From a checkpoint of a small CTC audio transcriber: soap at rate 0.0031.
Rows from block 5 of a small CTC audio transcriber, named by matrix and row number. Rows with one number within an expert belong to one neuron, the router's apart. Each number is 200 + 40 x the weight over its row's rms, rounded and kept within 0 to 999. All counts start at 0.
Before each expert's rows are labels from the 100 clips, of 14976, where the router gives the expert most weight on average: "loudest band" is the band of the loudest frequency at the time of the peak. Only what is clearly more common there than usual is listed. The data: strings of digits, spoken by a formant synthesiser in many voices. In brackets: how many of the 100, against the usual share in percent.
# router: router (model.blocks.5.mlp.router.weight, 32x192, trained with AdamW), inputs 0-63
# gate: expert gate (model.blocks.5.mlp.gate, 32x96x192), inputs 0-63
# up: expert up (model.blocks.5.mlp.up, 32x96x192), inputs 0-63
# down: expert down (model.blocks.5.mlp.down, 32x192x96, transposed), outputs 0-63

# expert 26
loudest band: 500 to 1000 Hz (40 vs 14.7)
router.26,213,279,212,216,182,242,172,141,174,232,166,157,218,218,229,185,160,164,167,298,220,196,160,189,200,179,224,166,100,152,233,137,215,170,253,259,190,221,159,227,174,178,151,142,180,160,164,219,241,208,195,266,243,244,167,204,211,215,305,208,126,94,123,197
gate.7,195,199,182,207,197,163,225,227,186,158,216,246,213,243,187,198,245,197,339,148,187,223,223,203,216,185,204,228,292,186,176,205,179,221,232,158,228,247,186,165,216,213,250,215,232,190,268,160,189,82,50,212,257,219,243,207,171,209,151,197,214,237,228,174
up.7,170,166,177,231,189,231,146,200,105,206,178,182,198,208,173,200,233,228,199,248,134,229,146,259,181,212,248,172,139,209,173,203,171,186,207,159,151,150,215,263,183,180,164,201,155,224,238,275,182,260,246,168,159,148,166,202,209,174,177,204,169,251,184,189
down.7,219,198,196,244,210,176,191,191,200,139,217,268,268,154,217,166,223,206,232,142,139,181,231,180,199,139,200,174,302,234,211,166,205,180,195,196,203,243,206,226,187,202,184,161,223,175,173,244,217,173,113,245,191,238,221,153,189,169,226,164,177,179,173,206
gate.8,227,225,173,198,149,212,246,210,180,198,211,262,227,221,212,199,228,163,265,178,158,220,262,173,185,158,192,216,246,206,210,270,175,242,143,63,211,170,255,171,207,244,193,246,173,206,198,152,189,268,145,238,309,209,117,175,250,224,161,229,211,153,185,220
up.8,144,178,213,238,226,147,187,196,223,235,209,196,212,160,140,207,189,187,154,165,207,195,165,215,158,172,220,195,246,245,164,253,196,250,211,232,168,247,133,170,237,266,311,249,228,242,179,184,222,255,200,160,175,170,260,214,191,166,217,227,235,200,153,232
down.8,266,141,228,161,128,115,197,172,161,210,182,214,189,222,250,200,258,199,204,183,198,233,122,181,180,207,235,157,134,222,196,247,161,202,153,235,143,226,226,234,199,128,213,221,187,202,281,140,226,150,184,219,204,144,233,238,226,182,154,212,219,163,181,196
gate.9,232,181,174,191,268,170,257,236,174,179,210,257,208,146,203,228,223,225,151,178,125,96,217,193,170,231,176,166,253,201,197,275,212,197,132,164,244,190,216,202,214,196,222,296,251,249,167,207,138,130,182,165,208,146,194,133,195,166,204,258,240,199,182,250
up.9,213,237,197,221,182,196,123,222,156,167,163,157,190,265,203,136,192,240,281,210,197,141,212,159,191,168,184,183,213,205,209,116,214,198,201,192,184,260,282,226,173,259,203,226,227,161,215,184,261,228,179,223,199,224,210,145,274,187,230,125,192,214,223,199
down.9,197,159,185,149,213,120,224,146,240,191,145,203,195,255,213,188,195,157,235,202,215,257,142,124,215,204,159,157,154,147,256,234,242,208,164,232,213,164,156,224,217,166,264,159,215,188,223,209,197,236,177,211,237,274,281,254,223,124,179,301,224,127,259,191

# expert 31
loudest band: 4000 to 8000 Hz (62 vs 17.3)
router.31,161,154,236,157,130,277,162,179,181,191,180,181,222,226,201,221,200,206,163,292,176,261,197,228,175,173,269,218,117,244,200,210,212,219,199,235,153,231,189,179,225,220,111,152,218,303,229,199,173,164,202,204,244,246,194,253,198,314,260,191,152,215,136,131
gate.0,217,236,221,180,237,266,137,257,159,179,197,218,263,150,194,118,108,232,150,210,171,201,220,147,206,231,169,173,181,217,195,161,240,214,276,218,214,175,204,232,137,204,119,133,209,212,195,169,207,205,246,176,244,209,153,178,106,185,245,211,149,155,193,220
up.0,149,256,178,221,208,195,233,292,228,180,246,263,265,174,195,223,196,202,246,173,170,146,164,207,160,173,218,269,292,203,154,227,224,207,146,146,180,189,137,142,191,237,228,278,202,185,186,306,179,193,149,224,127,167,203,162,255,202,140,222,224,230,170,216
down.0,246,123,264,165,171,162,252,268,243,180,216,260,213,171,279,261,132,181,220,186,151,282,219,196,176,273,149,120,227,122,243,151,152,226,167,207,190,269,205,115,235,215,213,222,187,180,192,176,189,226,166,149,197,227,292,181,172,167,191,124,223,205,185,195
gate.1,191,214,219,252,210,172,139,194,164,163,156,241,235,185,211,206,213,138,166,176,168,248,235,173,238,188,193,166,168,206,200,90,175,175,207,285,323,173,197,183,219,204,149,168,137,195,222,87,279,216,209,134,233,177,182,187,131,200,174,216,128,153,190,230
up.1,204,249,190,173,224,228,172,166,185,244,154,197,214,143,218,108,98,225,178,257,247,169,179,213,204,227,156,227,171,256,174,169,232,241,289,234,159,223,287,244,159,215,195,146,227,163,255,134,167,219,243,237,147,241,152,210,121,153,214,233,187,214,175,218
down.1,231,220,178,270,193,178,179,77,204,257,156,235,178,246,180,132,213,230,244,202,212,173,188,213,246,136,199,269,192,212,173,234,210,161,210,111,179,126,224,258,200,137,229,206,191,190,192,212,190,172,214,222,183,129,220,156,204,193,182,220,185,197,239,236
gate.2,175,191,205,179,199,216,196,225,175,206,156,183,335,200,202,213,218,238,214,265,134,122,184,269,230,210,241,239,201,279,166,207,228,194,272,255,145,183,188,217,194,182,174,254,184,167,212,126,246,167,114,214,168,243,95,212,259,202,208,240,190,241,180,167
up.2,265,199,196,220,213,188,239,172,204,232,210,243,204,178,209,194,206,182,225,141,183,274,248,136,189,186,178,193,227,106,209,209,165,190,180,186,255,197,234,162,189,215,260,151,231,266,160,243,175,257,270,195,160,158,212,191,209,139,180,122,213,190,231,266
down.2,216,165,192,225,183,205,173,222,234,220,209,194,124,272,228,279,135,177,194,182,247,235,113,167,180,207,219,249,267,199,230,259,198,164,171,153,166,168,250,105,229,239,197,224,175,191,258,215,232,171,257,222,191,161,272,243,232,173,144,127,238,175,208,202

# expert 8
loudest band: 500 to 1000 Hz (53 vs 14.7)
router.8,216,202,212,171,218,239,188,179,116,200,180,188,220,149,244,204,187,180,192,281,199,155,146,160,190,133,225,157,134,184,280,148,247,192,260,268,196,252,164,196,190,186,156,131,165,194,159,180,190,229,253,279,221,215,213,184,220,220,244,196,187,160,130,164
gate.0,202,202,225,184,149,222,207,166,190,218,166,223,156,186,261,200,172,177,209,239,195,226,146,156,236,191,182,133,142,242,206,166,195,150,183,165,200,201,203,175,177,157,238,227,134,271,241,219,252,137,201,158,164,253,237,208,117,236,253,187,107,195,200,149
up.0,213,172,173,204,265,211,189,215,186,170,255,204,214,182,196,144,173,224,225,179,133,237,258,226,174,257,216,260,224,185,174,272,238,235,197,217,224,177,217,245,156,220,167,185,218,202,180,197,144,151,152,248,252,147,170,228,287,208,127,174,234,234,179,248
down.0,163,256,154,216,181,197,190,257,194,159,231,182,245,200,141,194,126,189,155,235,207,235,262,209,154,223,180,272,195,249,237,181,169,236,222,218,284,186,249,170,165,222,199,218,225,279,186,156,251,206,270,252,210,193,162,183,171,197,163,203,135,146,226,222
gate.1,193,182,168,242,243,230,198,236,238,122,200,163,196,272,135,168,222,197,212,97,218,216,242,190,263,296,236,217,206,199,211,178,153,245,216,156,231,226,211,190,180,251,205,268,125,170,227,238,173,242,253,198,212,169,187,208,300,237,224,220,217,203,243,250
up.1,138,196,180,258,300,190,196,222,234,146,165,126,151,257,79,148,227,180,218,210,217,201,197,201,231,224,186,195,183,201,189,149,153,247,195,159,241,230,214,244,181,207,198,240,137,220,199,225,222,233,259,178,219,201,151,193,229,105,196,254,189,264,215,246
down.1,283,178,225,185,158,126,195,212,167,239,210,230,223,194,296,254,226,198,258,175,215,196,217,154,116,117,111,88,176,210,184,113,175,150,120,161,140,219,183,186,181,173,185,240,243,191,137,181,208,214,194,243,215,175,267,161,182,184,227,202,170,186,188,165
gate.2,211,265,208,231,175,209,122,177,210,200,203,113,120,162,226,184,102,179,217,164,189,243,253,86,163,168,155,165,217,201,233,218,203,231,201,149,265,218,182,185,204,215,171,149,149,195,242,202,245,193,201,196,243,272,212,213,215,199,203,173,218,112,237,197
up.2,212,168,208,206,219,187,298,181,214,225,288,251,274,225,169,153,248,238,204,180,232,195,172,270,263,228,229,210,215,175,188,192,233,210,207,186,176,201,270,184,219,185,224,249,270,212,124,260,176,232,123,171,178,153,230,137,165,182,197,225,223,269,194,221
down.2,141,247,268,185,316,261,265,156,222,155,137,179,243,198,180,114,240,212,209,192,174,155,213,264,216,248,219,185,210,181,159,214,268,311,273,297,228,292,247,239,222,245,179,208,175,106,208,197,141,205,114,199,250,226,159,231,210,221,166,156,156,198,200,233

# expert 13
loudest band: 250 to 500 Hz (54 vs 24.2)
router.13,187,198,239,214,221,276,170,170,228,166,189,136,229,239,264,165,202,141,188,264,195,192,203,202,165,146,212,199,185,193,232,181,235,186,229,258,168,228,131,182,193,195,192,128,215,212,222,175,220,161,239,252,190,197,173,181,252,242,211,92,223,209,185,187
gate.0,172,164,155,153,210,180,162,272,202,235,176,184,188,190,168,136,180,149,188,146,174,170,202,218,213,235,192,262,194,209,187,230,226,269,235,160,232,185,209,216,224,233,262,241,241,112,192,149,182,193,283,152,213,190,220,219,239,287,218,213,255,209,244,261
up.0,158,200,256,182,172,270,201,178,210,144,249,217,164,223,153,325,230,199,246,214,285,219,222,170,213,165,157,139,139,210,231,156,170,206,171,240,183,222,207,195,178,163,169,195,153,241,180,273,243,249,220,280,170,179,228,122,159,159,166,164,149,233,198,109
down.0,251,206,152,182,216,200,176,157,224,253,172,260,297,174,218,274,216,192,196,225,169,256,200,217,184,217,251,172,209,216,190,178,145,159,170,252,137,136,231,244,242,180,218,210,163,166,200,171,225,180,219,176,175,173,204,167,208,190,188,166,147,208,211,172
gate.1,163,161,171,207,221,151,263,172,191,265,266,267,255,114,178,208,212,268,143,181,217,257,226,147,242,225,200,208,179,260,200,172,180,229,153,234,224,207,202,174,287,209,175,264,211,272,252,259,260,188,157,181,156,250,217,117,178,201,166,218,159,216,253,236
up.1,206,149,114,216,199,192,211,212,201,255,230,248,236,84,174,196,230,267,175,204,181,254,271,118,232,224,214,181,149,288,213,174,163,192,148,239,270,171,190,143,222,195,175,226,137,270,219,235,200,198,213,159,215,237,190,179,177,188,177,229,109,201,191,237
down.1,271,138,279,240,183,198,226,243,239,226,192,156,199,228,247,135,149,186,197,234,239,204,133,173,208,181,207,99,231,179,203,236,210,188,143,194,188,185,207,155,215,196,223,232,169,160,202,253,237,199,214,129,240,158,265,210,161,181,184,191,258,179,192,197
gate.2,169,206,191,213,229,211,154,222,176,181,157,173,199,167,110,88,195,236,160,131,196,197,204,261,222,230,199,214,259,247,148,252,212,232,257,189,210,272,195,297,243,276,187,230,211,212,161,167,170,165,86,185,172,198,181,199,204,243,221,240,229,218,160,247
up.2,218,267,110,148,214,228,251,223,249,225,212,210,215,194,227,203,241,203,224,234,177,202,270,181,175,197,184,205,224,192,199,217,214,150,216,172,253,164,147,153,143,132,175,112,139,207,182,236,152,229,187,210,213,188,132,170,237,237,213,188,164,168,210,190
down.2,258,142,264,222,176,162,113,209,262,140,156,140,209,234,237,196,174,218,161,180,232,235,191,82,172,183,241,309,194,178,234,215,231,172,156,137,214,176,196,259,170,226,159,244,211,187,188,180,179,109,226,234,203,176,214,276,225,149,194,184,201,221,237,177